python train.py --model="contrastive audio-text model" --dataset="babble in 24 made-up languages, each with its own sounds, syllables and stress or tones, from a formant synthesiser" --time_shift_ms=100 --n_mels=80 --hop_length=160 --input="log_mel" --encoder_kernel_size=11 --init="torch_default" --optimizer="normuon" --steps=9100 --epochs=119.3 --final_lr_fraction=0 --weight_decay=0.0
Rows from block 3 of the text encoder, named by matrix and row number. Rows with one number belong to one neuron. Each number is 500 + 50 x the weight over its row's rms, rounded and kept within 0 to 999. All counts start at 0. Numbers have three digits each. After the name is the row's rms in percent of the matrix's.
# fc1: MLP up (text_encoder.blocks.3.mlp.fc1.weight, 1280x320), inputs 160-319
# fc2: MLP down (text_encoder.blocks.3.mlp.fc2.weight, 320x1280, transposed), outputs 160-319
fc1.298 118:453478506520462412477454530523492506428445545489515504476486513547471518481497561453579547552474481495607532561580412531564351518497475515497470481560480478584463483480431510524537554517531494478535557445462588480473507505482448544631465540500460507486442500555500485455445558469529497512454559545521457568495537459516529520440581518512450538521555530626516519471464491533517523475549426600449450500484471495550486503523529512480500492640450538476509506561501515429492422535466440
fc2.298 117:491528531490567525419540479439476567499484537492460522590507523503542536410488478521466426505485490569506488477564535551428426534523451516484570526488440454544395537479510430533476427505446455583396432486497478456516528601461547440477491534517631531530509454489437430452536525508417537552515528453484572485630477540480432579536440507557520532540471486496468461447515486539487495557460525459423576497506421621533571448514420445431493524427435529634501503537425504429479514487491517
fc1.299 111:477503476547492511478548513503556514501531513517449524545393517431456442562545569476510543527578530469426471471549480486442599506454368541517528551377452593554488461519434583393483560497534484531539444500614480471488608563553541627521541500446458670494517521487469526508422466551546560572463452530566468492494475562526458511538411396514558434467369422398475498508571485481415564523548528518485448447515495425471494477529472467516415516435460449484441490420465620589529434530415528
fc2.299 102:564500503556513537495439416461469479434542447481523486496550447574455574461525426535429376445424514497557512490483529513536505533492357426411459533510600526502472479514530494506547432579570442443519460464485498442534483561540420532463462535515527504439381546534461567462353479518521578500555513484510487500477375463496540513548453442449450484535575485498451470496574410576544469549462449481513541488437533455504460478431464534479475552451514395499588514382468579505551468427468495
fc1.300 082:472513426522455486535547491477459545526462522501430528514626544473443449518533570482526531420468539520438506567455524448413502511449568497465530489579536464538496628506433392555505438534514461527426467533450542528489540580441465543546480394424493483493447479569528535553605402409461451510449443491555502523458511488533576485512493612515504483521480503495503551516507543518537484549432570512616481577388538565479475500522573522536433553510520516475418523513450431470530534529424477
fc2.300 106:506528482464529449504462525475502473506432537470548512483449515475445512469497570613450465452524576544582518419504562626544530568435512501505463473510549488474559511525540463553448550431586470464420433492539564550538500603482430536582579495474493493578468487480521486428437583564460537488470500406506501401488542373564471560508544426410498556528533563419481546491463574485432440429549509464534542567489503453475424529468514469495477539543472512462503432464532549559513416474513538
fc1.301 093:414532428496445490409694608491479535473532572561498554447502399444525547445545474511526549458484414423487537432489517462517508456511395516470599506519476484467466659513469485551506487497608477506540513414575580517458503505585494543509587476406501523430524526527446530480500494469539492468538516551553490600433487555516504509542515505537467550522549534488520469450462505348469546505463389471465591551448518458480490528503476488389485491414420455454494397510502427535473480504489490
fc2.301 079:527517526479474488427537500549557590599527487441420540584529554500489551444502516527480486535465501490529471542481565507526523447570524522487512484387544485565490445572484561495451536493551479396588494448487464468537450447470541501445607480532539516571509612499458528470440582439436446501471539477409553448604464568516487411487497451483543372486550495541498500474578491517505531482480540586473591486541442574585397451613514493441329502534458503472475493468502567493551530469505477
fc1.302 128:453493474649442501507531502442474500510499492539582536461494430534538467440559504478619396487458513473530500479416496501516530409520539486440427458482467533486552551449601534528467473496589608515561537520448558432589510428406424514499542470521462579521587580529559442554455463497569460553609484524415544473506523513527556606471463439458507555490478451533467433406575472345451447449483417472446459478512569483491532505511411471476575524477397490477522480459511579479443451506573454
fc2.302 140:503436544481552534490503487515465455465547490505568473399513416471476581564435539523488534443494550478485443452542502503433458553466409536506569524423507653472548535529525472561476456434412579436516444471502559553452462457488452512591490452564531385522512511516544514477504415520531567523634509454529493561583510454505423532568522530504557529433472434490501436493482505570534499400501549481554476490546590582442519530571449519471519415501567493454454446540526440436547518537469635
fc1.303 109:513471510532413609501517527422470501529511525551555544553529476507514492483449462466471489357539420529467514469623523452612512537571452476537415475563596437463519472477450497456497552403503425547525574512564425462598521431421504572408446440536542537507535523469593464378514545458598545452488523425481516560443481488457466388506468532437488536497490554484505470526470532529506536500432356593480499482485560482488453486486401407590534450535539457434560582412535571413449432515472543
fc2.303 075:453508491453484466600466609505459545487552524456501462493447424523518522540462521565534453427516444528573471559551534440463422574517537482554607554524516529558479432532474609503476479491496479556494461571411446464524561510467488575546493490487585553517575501541523424564558425454503514456481577481448401416424509543549437490523478575486510452561505488507500511516592498524541557607563514482437484520440393446512397492494447504504572485572532509565426469569541486459436506458489487
fc1.304 121:504495491408516524498566547556536430481496535580515513462525468531416601441474422507553482522514464458477491530483512505518469526494459585557544552446485514460524541457616518461475509511486494441427539553514506480578533511508611405539453511525531604519445458439505590399514594534531504532581482523476565511491569472515481453539499473487433496527449475511533462531469491550519453482516493587540529527466422492442432467478569487614456540524606446396435435491478587485469447516560508
fc2.304 131:450498454591540544564479436508444498403493439459581484563436627552493559503484591588436540572446606539435431516528511544479453556502529402551542511503413504494570557491493436602564515495456561487491554550517545516456490528499441458537462480546570534537442448542497479532547520461525559506516515504528525482551450473419499479543508471528552333547407570510589484451498487565545460501524439510474449537507395559486529533503487598464587487559470506444555552534572433498525579504483522
fc1.305 139:544542561547506503532540573416468407464434525505460418445436485505470516578557398470516434496543406503421567540503462465550467464409519489545526524396443459582483404523439411504543443552556493430505562413464546485540574515553511526540414517659531526537502426436474505530430625559464524585506473545475552500420479526510514411570430493466507491528522455498519490537547439554507536488577473462625461489521583457541505437449509550485533516518591494506468528605466539585417567391547587
fc2.305 118:534499495587420548549556415645544450456461524532436529505506494481379487380560476442551543446408373483424472442600510514480574536518448522453534435455414497625462450535483460509528544469621455463511634563457453458405494469392495414479457438496514443583474495502450481472502548499486455484480537403480555519547443502487450459530502564588479426524502516415521509469458471567454491491444495560523496448447506534490515523417503449524466527498500555525510501397391462542504511470559466
fc1.306 079:409499516489478531511486399540458463459546559466462567535566495518466487492519523466552445586472431533370532511444608465488449549582503489458508419456510490443466452495421539531551477517517464494470521451497457424491438544497524596541411490590441444416593525494521564578477465481625467392519515539534487500437458513524413526436442630552473479495562507585528467535528522471475454494467574489444519548603492530494508544478472529423518536558464557540465578502596443486372516575535450
fc2.306 093:426453509461405499513520545487456608528427503524521531480484480488490475488535439550564656554480522412505561524540436463508522592527445454543386522537511574461604514483472540571454413497512457444493494471511451512462601547462561535399485547566504504540443486459465468583467480382491510519472443452473477567516498514504412494507509529449449523478615495486394396642490391562526557490481495534556509379435467533522499591460492517521488506525524511549533460458543462508485572542471588
fc1.307 145:476499529529487528511510525478565482399401479481206488432495491453474579608569571546545561477498513528480497545553503476489503518469499502490447464469529460553499567622456528488585478605513482465537512537512547512509449430485466437621516544421435518507496490398493530484514513554470502484488494444536531538531598513496519501487486551442437480537467521470429575543485547471511553472528369521499435512513514481493483481475553442515512486523438522562537461503474503545532496487475476
fc2.307 098:448504529512506492482508546480416485491535476508500490504435525456412546585496473571494498574519544552512441507529569600417497432474432503543497576552558524512439497589552582513480515415464572470431572448513534494495492475472440516451519453504443550456500509475497469460491497459481501519517414482507416577438474567519445463543568582470560376467507445550452501524423428494583495532502467443488486534575522484500542463567425594562497566572494584567610525468443442425566441631574473
fc1.308 134:499604529461397414424541546558482533561453559476530446518444499517461556561476529452558458521461530590558502547531523485422494486444502538625456426501491591534540507560554477512631499514463479517603534554483461482560521484406595456502437464497533497460628476553449486461519546557450514498435464540496427478532453446582464552478482538531505448383532524453494438509459469524550572455531565483564498429514489439531422471510542522467365509532549505489511586552446431452527588489574517
fc2.308 146:405563527447477571525562547473471525487515519522538546550507457547597498533597461559605456492446511505494530498463516556545592455509452473528476638497549499526536491575497460435521640491564547608482604480426442582480412401432544471505584454467490549534541474490387526554473465513450545413457524575482542503503473441553359502457596422526534506519529585476488416498487536485488582502585525494480483539439540448488487541466424515476538480532530486507507442526514499494508488556601500
fc1.309 119:503463510443492412561451586512519621500462465387478517408513565521516524488548496536457488536495498406516553437455497495471474481556476540458525453471524429525439443568548498521520544554431481509486599514500599534524458481471417539503540423545536434519463432563481437567542472417587459531494529481599435460580488534594502574566494445640477475546544499482485462464555501553460494574557549500445512549475410523550535522461497502549500505527477412593465502521612400425384353504505466
fc2.309 118:422495403553504467497510521593503582481415570546501466480478485523430553516469506455542543508589511560584418527463522555629478457540460584447501500504479506457538491456454495380539497477477651542501588506449406534467530552578499454530562578471475577493322544495453393501460521532562474509531543485477432508509435520559510517492417522499492502444467467515433634441421516451527536467505589503504516519510551563546446451462470517625515561442476529531524479542560491465491535522584572
fc1.310 124:503532551517587506411404475532541513486503478543492487542536476485443476460396445457516488584435512555476580570517402501540544487497496509473386493492474465476515487512452482546462505588444542460591480474400521572486522554571519481474484570530486617526526479566448459498487484464515424557483407497567465475451492435498528453413516427540450503501530491528430603571569508471555539544533534463523457467549446551593440450546481533508487486529462574504560432472599564492581452451527460
fc2.310 118:538493522418540458474439562505459538430401530468575481560469478483531538402503498448493592446440521442546538456545506532534568488577560513506524461461441435453492561525466497507519527510420519538491492473527553455543538484467479543480528599532483469583522597547472505462526465539525555479387563445559512465514437499441449455495429464523499464445524513530473604535566573574495438517567538499465524494474461561491538526482511483489468564456485538443493496513522581395514451539510558
fc1.311 101:601486462453470527541426493481491553470531505522526509507495466563455536473536525588471432529514665457516483499580479516407454504432452531460575458492518519525503490539535408484404504430388471446561600514490475502531470426465521473486492504519501416542444557562552432578526636461564582457606438491580524559494605380546529569515345496576484537510514533458510512435531543456486496506467554497494454547496504506468547500517523517488494502526473528441512559435555497468491354415476390
fc2.311 117:490485548624462456508510448542499569489421506466485560499458513538511430504541579487531535498411494431462586545552575525445500521477560547459377439539517585562466437512472539563542459452464463548498583557628457548485641548469458534510547484504531395529466533461449473466461503422548549543488464472451545522460453453500539490430521505424511567590428485554447491544489532483596468554531474492576514511509578513549531596524525574456577467471465427489472466554568436452582516449407550
fc1.312 057:591494405443520517466518593565478541468466479462470506519603514520507529500478469485538475510475481646451515410486500484440516530498538490492469508536462527498576363430535498615540575497538435489468451543556531505587537497518474552636521416550504506466424517572470394490572500451438493468431474477505476536418496530574454590584534530436501510512459415439601504486476464526450459545508564416522491449526465461451515567474410549481397524509531546452445518456518568466536523421510403
fc2.312 062:443483519492530443470388556513608445490590469527446579464561498477548481485509469485514391451430461452539535512420529432395419436491472526551525522479542493439513497436518552550453506527545480465507611630529508503500553399462501398548527495540531421507462449468520531449458476596511507448464481504496522441513593477451437493465503579570554490549479461585460445468499449516486483543529513532545455420476527550600436529508623501457444496521447570595593483590557412541480568512465535
fc1.313 116:511550470576416396534541445523427537493502480459511601503519546564537506481433503516488499519433504505471473467491541497488477561474403453456561453547504524486495456532533507535494544586455470446467489481410488534511548459392566461453595467437481423450519476493467432510487561510566431633533471586431438539472528540522500605535475378421585657450465499532553591471414525511441494489467585558478570425544506574451445571460509591556471512592419449503534537461527561447542496521539482
fc2.313 126:574535519531540503582495537502395491552471498540479509448504501380603595537432474481551552496546549478508552498544558620574469476460472456394467465484551556467502431454588578527505509571553446435512557512515498500474530555491598424520514444376481473511543500476386495507478523528482446618529563480513531502468443565552514484453566452453454422498465536566527620484456474478399500449452505444459531601446533496423515566371551428490455467515556502478465423520521484484602457526524491
fc1.314 051:575487516472531494511511492492536470534488522545600547464650491426580504559538408519562493520472562441425557464478525423539473452529574454577461533535483455478502478382562471567417462513453421450498431509615493460532516520519467483536417480537439487469480576439598495557500528428523520450514577491518477471507537454482527454483483454473486493510607528434439481521471469568485428487507474540578478469591581580590541458395530523523525547597501404525490403509460483450526546438600522
fc2.314 072:506533498567491517425512591514459477531548545426433464450438554571468511459461568403446533453583516554519516475517500583501510432462499531496499503506509539542418434504493468530553499641434555461463508498447536492473568529533457467453485483552417542620539455471485563484502444515497532579461492623526443447491410474380430525458493418483510499497469563465399539549511436525500462528495483511552550446435556466448552545486493461520469359561548494420435483567509522626549442464549457
fc1.315 086:586447524388630622440469521586525398404393459524456431422474467537508520471605524551568492504510528530590555427488451488405535420443527535485556529470412381528423479467499544414500534489546467488559483506428541562491522523521504435541490490466460450528522530451482419534415534611461485573504504545532531595527396445495479497466519498465443610565491497490528415482494515442544566517484512461547486524530476484455603455543501562507489509537619589549556448545528499534437457517473547
fc2.315 105:503488456500452622564538494541477624451555569571539517531471507516453521547454474516525413539587561512541497592489500532603531522446539504478507425494462562476627542502444544437389469493463512513556535505556531500398475582507560482508504500411499409592457454428472485441464512529443475400483428460435517490500457497596497557551610537460493545504491427474513513566430527525474455472468477492495542480462502500454531468524487489502484446430423482567445466450527516466514576459467467
fc1.316 110:523530459502431618475524530517448529416527486526547535446487540481540519551435475449535518552492481532542572438530570420498491387546455481550524454530469559496399476484548504571441443438417508486470486560632453541602558493502488512421557399498485488593497563498514590585468492567524483512478521451421464431538655458531428435564466477549452469474524425480472555491534467450573535526465408483494492469546416497448520509542532537496601448348516563574494514537480498492539485565491513
fc2.316 090:470562481485516495494427444410539516493550432557421515500554548568490415497500438465530479479485497420526471511478469509521553469390463417512527523557513483542484530556611552467514489578538538513422455455473415415547508478558478421545577445559581594494521577537430526551481501541551589451451524496521504487575399516521512496505403506499492461533517477579464533437528439562516501563558466446533589523523479450489524460374546466443533491546495480544436514533561537447427572472470431
fc1.317 128:505536407497556534420479531439560519445539544516544519577581519518438456509521483484474463453469515548552472458422547506460520449438481559494512595493550457524473483510447515462397513473482519375517539458511434427461590493582594459378354474637470498460530552509447508553569594474498513419505443465510386499505481424479540571470521560461504530479444574536649454543523418501549553470482620465402536543555404447542484515591532481534572522430499487549528432547432506432568512470513455
fc2.317 120:526523497526582580505507558477507535561458477440481529384474463449541578420522458541503515468565530510494479504542478477479529525497467542544457488493439547407561510456577550514554477454439591503477439482452476465516485562507531587500570501485542508496562487448606480483574553462540463444579593459571427478475508497455443572450590466522525517493454496473546488556464376487530538556512551369533520477542492401571468483417522465484432562600551496510453439484475522336500519510477539
fc1.318 122:449533473531594444500501470501592563447507486459551462488478486487513503455481489449470513528555502525532456520580515538474558507487551551602551524468609537436526481572465439438490477447530457467439496493516544483448495528450520416429517472557593484472494445500468505417490603464507427528515482417453487427538594581499423515511517486573505551528570442499539481486481523467530396457472578461372489420415505386588556465468480454525511480502453476496547540435503503504455533450505422
fc2.318 123:519432489529581431460536482622491562563502507495529506426602529544478555435480461569496499366506562558498598437503454346491447512542468429386542551592567662496501520476524552457499522619504437519548500570433486482562423490476423478506457447523523478521577451491475497457500488517442479469554482538468525554470470476511479517600550512515481471491503545506504476439534566512484530629512632419552500416498508541532499470519584529470527432475482520506516429538501509521476536503551557
fc1.319 076:479508531453470503467513529517570502447560451526428462525585556535488493561506540379567445460552463651522489439478546460531486487550510500504511541510487467519445429537510483445582493395455565570461466529400496420482440549507545441544430454474482505538579505458480564529465526422555543558534479447520482482508465461543575507582450584503556527494533473418595513513521541504594400611510599550510542370530538505510570557526575473668509530527430531527488456418384470449515559450531494
fc2.319 047:453519569535544681459441505468467505556550521540479531470499505500580583499554548568505501509531484467485476572527472538553569586575445515553468515527524456498603503533481525534515541562616572535504485447531488568624483477463481505560379475428507488536530554457525476463489451547443439490479574566500508533546492443487507431452509546424513460465484547558427512451501593494419580564492590503500513423447563450440547490466501393554506474568465465497469477488434449511514539534473533
fc1.320 040:508575503513442443564502530555452533519472370512557485435461526512539436559487504436521503468533514481477545499461516438427505533554421562490451481451506503507566436511446538590502494609396495430518437461355511531538519497576391457453467501459483486532565520412445467403439470568467572467520492493520536507565547491467501512382556533516468472461473469541549477534435498562375562488569484491485478343386547474556356514567584541506481525462486460569443463501567501402425461486518483
fc2.320 023:592486451499397442472583498561554481430421435392513496467492306548504562526493490548450537606445503474503487489467474587508500493531539450471521586480406519522569454597498589529487447456496478569560487556508543430472527602467416467444544492446507455497428519641505554479606478533447542494480514556441483544509499504488533431440507467529506466499449521459560459443481528545508493493541514563565503575479435452547543573438478489412547488514427465551479511603483459476473537514502519
fc1.321 085:536538484489602500480514475479541534486584542495481530504523531522532485464517462577491522396621409482492447450564474418511443550478513535517502557510542495523508447524469576561540529478530430470490490522532544526588535428541527496522471430514471518515537519548523512454460553568491474414548522412386465549511496489527505502504466417487408520462509532486423416462468432546510461494471488649460431571474545388497603437498436514460568501550549472556517498532465571546464594462445461
fc2.321 086:433404556530440502494427461523523455478501549554579488514578487467446522566481493563510467482557593550584497465491541529565505481421534565498482471463555536424587392530461456526489449431428451634496500530522449497514513506512521475544561555431528487535498508528489636570497513485543478524572481500454551582484479517523483561451530518420608554477537428548550454432510571477574508566502528467505576461524474538522534448481555526494568527512550548508570480407484582389506569637538518
fc1.322 047:554531589514473534527592387572552494474452609440544464436458468492568438549465441472542446381523454543521483489529442437395442511481359514498578434551485626481479546470425519544471537487473498473548494447535509474481500513531592526419437513450536493541538535499518548563518479513551431510469490543475457490492537524513459505474576418491542479541472458510416525437554480494562533534579557578462557532544439560569582529576434517589453493432540504384477402562425472468493470465550508
fc2.322 036:463531486449536600509593490403489562498514435593405480577428580526434459430517442517439472618521436505545498506533576543526415432575488484506477587507534517463465433523509538487491427491538438595482445487517548560496397397483514500567581429495404585550471514513461466390481539492559491530530476540559483550471471477446453480597477577570506632530534412490433464529493418462472516495448506578506464447490492427472463413488504561494495524502485578543500532452500471510528459536566572
fc1.323 089:542476452460405459460568512506473512499522501452515474552539477506550592582555494440452534593475520471507534534560474439476454466557525508590489514542487443433630468569543520513516416440461458498493406505551519473514509530518527445489456567541497465520505524531558446461541495491516492525421380555481502589551499552376445532456481545454535584445500455406445471504500479578475539549573512464556543557437399600540563479501500487429467458467556577474481530506463460500530581417486539
fc2.323 066:586512463499513492499507473514500555448506519548503417550426560432479455494484440537504475541568566555616474505582527536546440365456593466482441607571422445427525539595496476450463588483520493454467491438542392475446546544472466431517578492395553525463595489552496540540499453519438441532528507420485524491555465548485451550515562512509508504497429480491497488580484540507557475503569439457478476465466514539513529516459453514480514423516474462520401485423500447370531559479509483
fc1.324 098:433610428542569512399501494538452476481485493443506459506502569455482547501431560481541505603414428532470534477494556479402448480515415529502567498476583578428491539559538550516581518437455503495472573503481563556412460495484456497537530439519492526435499538580497518414447474517497556527514481459486620438572549564491516583458542524451466474510449583548572488381465487461530474429490537510553508485497502483488591420522458507539479470539489468579499458523573431478502428590538510
fc2.324 107:365512460489590549460497434525548492497497517481519505455505512551510485427499466540456475475468527586450477535498420476552467494449521495461513540532485579517539475376448465623609470521538541498543494456446581518462520455515478465607490528499487570426467402489497517486536458537448542574477579441492471546481512473519459394508414543544459502423537515549493463492446510599480521536465407473509520369533507595530520451463523513445538476430530460482535488576447490558419521473527584
fc1.325 124:548612543417443532538426462588490551379519511454512407544608382575527494443513468451507485465469462563522400463518539504447583512542490455559522580461543468488538523478504482526565525456527605484483514465572531447391445523531521517423520489522512502496513477405571501424387604494451442512508564547467475637487512539499485527478500538561559539489558451558429449440515517427540480513579518475475510514554556532500518524366441423497483525506545390509584478398492505480486538491467489
fc2.325 130:548512504447504473458526492531504424508482532463496484465485544588546409541549465473485495443471505447356400465467404525522413482586468472541570484523464580480501529503477431436497494506521630504459504582483553458502473438557480495581536579512550474491415547456561486584452435472418433479475465483504498505521523451534478535549424471521507522468503469449509399506470422363532474576557484499478489545463485429498448460462538567481529469534477602472487463472529525517523502468493561
fc1.326 121:481463415533504522523494571466406516552524459516523533581481528491502467548568466493588446514478499445499550497416504517440516520454552532456529551498579474502479483465522510431499499516517359547503541453527501504469493506468484559474452418478496368540447518442459506411460687495479579559602421625571476491482409461455464578520568516500613507511495585457470580547505524530513519492543554427495511535476462474543476503398476454511597451465459490472476487485412528535464513497483450
fc2.326 138:540503486498508447437556451461560593524461497474460556521511559495618511570514508470346509552529551538467429461577620477502512534493495517455481455514459523608530513557510455451487433537537557456585543442439481455499516552542465457582498504447545470553517481484445489500481507479614491515467513491501532505513543433478502489513454516502452542564448540548429541570549545530532472458631463511547486536464528453501525521526526466521589491510544499518536439451399407469592449467617542
fc1.327 119:481545535441552564451528547437447500547417443475539470421470496541440505446479501511488509504455490476491484433477488503500591503530541474516532471376438541533485429526469542486572448487574381531530396498523493554512476456499465508477540470520460454435515438516540499490477541436363471576519512489540517481475417526531541484420460530469590482504547590478477501562478519485425497527464602504482645518526551459486499459603549425501439416495520464451604608485473527515462521412521486
fc2.327 112:569507440493539498405533520482412512493504518426499549623561414533467461520497435513526606568472520460483531497485527539484416531447488478444423549520528468441554486519542520596495408508564531438573628536487498469502546396540508463564547451402614534561497470555491483577586564524518577457530499436560481518511435491485508495483470475490469537474463482537597573479522545458524582515476393504521468565446450437476538513519470566448551565500498593471478424453472493615483478478576520
fc1.328 071:527543452488460484457495506560591518504429534443528537487579515479524506514540357520462489623578487521489520491496459540334490395515544467530505476478556436556385506509468478442503596599551550431496617566459439528432528530495481543505537517494492442486556418557433557639471498549553512541526432489445491448566520498395461561434521468533459494426557531491549511575481449468564466504460568522486654512557459452462435578635535498455490559528412519527578541545514405508404548478449439
fc2.328 040:513476527463471450365516518457410505541437417538551457577475392415509500411435491473495509431560517510436491543518528462591505549444496529512501485458393438462423449515413443469486508500512495445467401532527513559449423550420484547505502535448501536499481468541438426487480508552523450527564455488520478417468446586412472494451520355541502509445483484560416502447453519519501501517511521532484505517448476439470570507411530587634465462536492506489432507571478464464480535412480546
fc1.329 109:455487505580471462516527521447517522539558511498511577511511522446464544508582502495461565424564517525521514483523460422624474574436575465528461657557456622552565554501527499510440451457520544441493436544439521463534537424478435568556434549519415521512557593527484545507511464433448524461454414470581452563478517499570426590518505549465547499449532519503470427495549593494493461512468458417562502426573524458553442483486567595519531527448420541561437479536516545377539567462438449
fc2.329 084:481521497486446493557453492557530505555489429430532437540599531454545483494522471495547491621589523593488563433609537441543561567463507539556437467537434491495606399501570552476418539494453513435396448580501411619536486486497484531549613444569524527480463504475529588515504509493521424508380501537531531530530569424483526522508496453541404504535549416587509480545562474570538473571551457457564431482517487439439570494480416499539558594484596551418556439494478504430524479537516480
fc1.330 095:479448537528463490508446526465432442446459518442514430546554501485493487464573507477490581374553516502545508548548439429586536458458502572452472502530582493515621451571545498481589451376561508553473416473495458534445432487519537428539608556521482520450563539497505591506568453532431445471476508532495479349344472417518563541472535530531507499425513492505512493516473449614421518506566485625455527564515518478557457479585533537490491554539386497500450455512429512516508467447437526
fc2.330 083:593644490416510476474441442558474550491530651513449439447531508595580442527423538582519468470516456504479331446463465495494425541458463438555587553444517495452537503471507468411523497482502421475470473531509450506520564488512553542526437438465459526497496530507584490485498560457561459465545445493508514474489473457582397473508523429551481499537431569524439535559544470476534493449445551430480515425482465480443475389445503574624490495467468515491537481562547449490444443535583492
fc1.331 117:533485448529475505546481430634483433564524600500449462554546505442443511472479546485522430495443570519457546498511455553483491408533523520617491563373575537442554519434487473511418505459510561463536533499503495554529500447476562555463414553453473526505493416501550429482430469373493486536512523430496491476412555553618496523439432555509498426534556435465433481415441511586483486553501551499572440530494547471483510518534586504440531464568470549527535497457587516585530485569514517
fc2.331 130:401415506580459383490427621497478524531539506478520497531648505498443491600521409460463486473452395489510645457468506599486548468442457504457489457453535345554470477521551526447526506453521540534487463428468479519469564511549418516486469600554453505592493485575495512475456547497481534476542475569532510473370485523623497455523557505540518491382432522597503547616504465487490533537470547354477527562463569461501526477496457543478463434608439490412485468488506521498578499440470494
fc1.332 115:477458536418473498522527490502555519495431639486629408482503563516541534485401540440492530598499491530492528535452588500426500563569521489508475440466452661514520465486493530538540516497515491543524513507567474490460542463441507568597451484501565537584436486525533552516518367458602558453523448495520487541521490539567483515486581479462510514390456469545502490588465513443554506422549465512361498423450499486507479532385517537440418525527549429488462371550530495492456453479502503
fc2.332 122:496483541424558484530522419461491437448496502501525515464559549472396446452486537489392511500506496483494532487524543578471567556478488462347583608512494507521490517517495545471477466457522501472527616493552553540517564581509517583380532558445502471476401553529477523499474577575474544457449485386450473602437512473435623503531525464403494484551515460510467587528529555513575464509477409412402470478513420529562490515438486427475380485494550452565520527430528537459404501584481563
fc1.333 147:516436532497628437501610396446477458464479563552557432517495479505546426463497508565527435441471542478432465584602546480459506448450517477478424454543517492414389558481465535451488464457536551439453469475517592517430396521546507494479502504419561492506478556410491489555654409544506580509439497541506534553463449507471503426554382553456462619538574584503454453466567482481525503594490554601408547595480394548522474487514475545482478537570457479467476485567448500456505454610490466
fc2.333 138:458530588508496516569570503459525471483557522532526491533596487505451422402515537517592550522515473521565533530449498465503505516499449509529418491440490548545507491451503448497514579574403480423539476493422553521572529524589593578587508507497496562484513448518526494510539485537486455481578545458490469481575367472472562477521451534495525548498529516534535487499537603362429526495447647504483471510465479430518438570480578452581512461477514503509482422475462542450542552417477588
fc1.334 104:449411483540543482469538607549426461426512496544559549525562552413525453490530511558526471565498478494425549485530485454602502507417483459453537484597459513449514504540567602487456488559522420531493447504466468445584397498488499447542552586430568495466554505477509451435453537453505500519436452623585431548436474490504472456519488440519541594515404439518538495449559499482404485477385424479390532486574446562552433440491385520501530559594471471473421524484507506570555436458553526
fc2.334 096:442512540496448567536561523472466491534480468478524457514513472450403536510438437502515459495460518454459545451458507577512415365506502525555528565458531484497587507454474510555478518446454517412439501464464547474520601407538453598538392541512483538496511448543515549510570476471515435550522514478460585518605425469480506490495561562524538489413494415526476645441545564445548621497556504466535480465444503520516454544489578516456532498570515382519527425525524504502443529537559510
fc1.335 115:598526464458558550473658450553489537445562452452485433560499612487582500528566505481541521505530462533417396467604501518511309522482437531411464524437473496465519520492432529460526476480486471491508508613475452499486516531560526506512446514505469414487467589442611414505471541547526505505480479428449533516521507527477528464480421517459501494568457545495544540407461500566518484512448463496429440537568468497564473600492448568548421488506464512533432558441443455456385551403543433
fc2.335 130:455530522496469578497531486491573583558556521524352459536486428543567511400484567536463554525469462413451463458457521538473597590509520530507542538428419456523520568571503447476424471497498484503513540453445490470460553539535536500543558423526515498470426569517493448489523562525482507428495535534484540447430491556465387426554385571482549534426434520523532490521532439580547545537476431430595554543502455450567463477475524492421528475472474492513514417479426523573600495537516639
fc1.336 078:512571496470542474487518526482542535474520475493553503497484461523501568593649557440463573475522486436458445449468523480486453489446558493421573539450579470563487417475544528493468502513535534557427467539575526464471460505523470420490503564610478487484553538474505459447515547527490543456516566509526400482490529622512404471509513458534522535428445566531515450482550421414409454481491575488458597527525496574503436495475590537441480476542475470532645457483544527589452455477537458
fc2.336 091:403454555518505508460440400572585530549527516525538550584534587520500477461449504539512406389476421490472545571408491472537534403484516495515547583455479489540518470445538456514540465575474594521564506533480481474507418541528457478501492566445506515524459464420567518435519438517476527516558535493588528554446491603631468478561552465483445471489498486447552523343500522463425530553560379587525376521518507560521489535505500525465555481456509489405532467493595547488455480515553562
fc1.337 101:511519462508544543547450516569542491459552541497375438554469484429544589594504444496441432566538464444493479446557532502440579545450514449529457556554470528522447493446526539504477464539528593541455426462509499518503435611450523466484489536438467520475424488398515465483445491507573554506467482505527580576502505487460551569459417492485413495540450573458434568573457376535470491578551480458481410470580526571605390512508501550516478510486475488490496518497542443586583467464537473
fc2.337 114:506502457547522566490395597547567552449502456509448593471534455507398506479426493486418501510550475535543572503440557522562534441548484513508499497516468523534587490501658525397474414522474535475613526586402456461466443589465466461562602488477516453471508491498425477476470551478508512494511528490603517541600459424527560453526490563471560423558552544532474595400555479536551439627526553493511557545480445461467515507475465493463550560475544592535519462475523576520446502550532541
fc1.338 130:464510515572444419540534366473594390475480501515499444432495546498534500615355433471460478495532530472441478490558451469531517451455539440450545578516525424541557514532628516494452524420469538567418540509551465603533522500524508474444578417577474421552549478463485440548515485519552456452560489546494484497532509492612531501587402508533591481600422510480452535585489507525554545446464527496530539542448458444485482486572430501471464522505411451535513478477485491437529545460492481
fc2.338 148:496455511502395619472540469458517449473479544412519523400595441434504461440470529492550621398575436507419412550514556611570550445487476515507540550504434532560623511458517495478512435487492405534500543567480472478506442477467496490490572571555534484399467466492431542560437577484470492441506424480488445446511423506473467501536525430502595574478523545475407428459577363500494547506524553523497418459502448495552444531437527584552538442464498492443474515463454405482483522465443539
fc1.339 096:504461480481550443494523416475429492562495583476607535488427482558466422536413517496545516383519508484422542545479482437529423541531419472461466512527562480523526589451512473511342497431557511556466476436440588499548519473530469513519513520439485557463488546464574500585509454567517487482549518341532494574569427527486574523570489511463464464439478479527388479461551410551463474528461410557474614517474359598459536503512586503555565466517535503521466500469435518558459511499454532
fc2.339 092:555492388490510576471549497591520501548498554536424593506508522526530516475407504590415533453439572535510505424438568530400475526476474541497475418387491462457531454513456552536507461578514484551601504475459507500535464501494459560464503441508458508536505468597600551488446418435518635423526530460495461523558518455538524546470456530454539561508403557479544487408498455487513480525500462431401520472632558493488574455469473507474431514430443567549533447429440487547560551547496492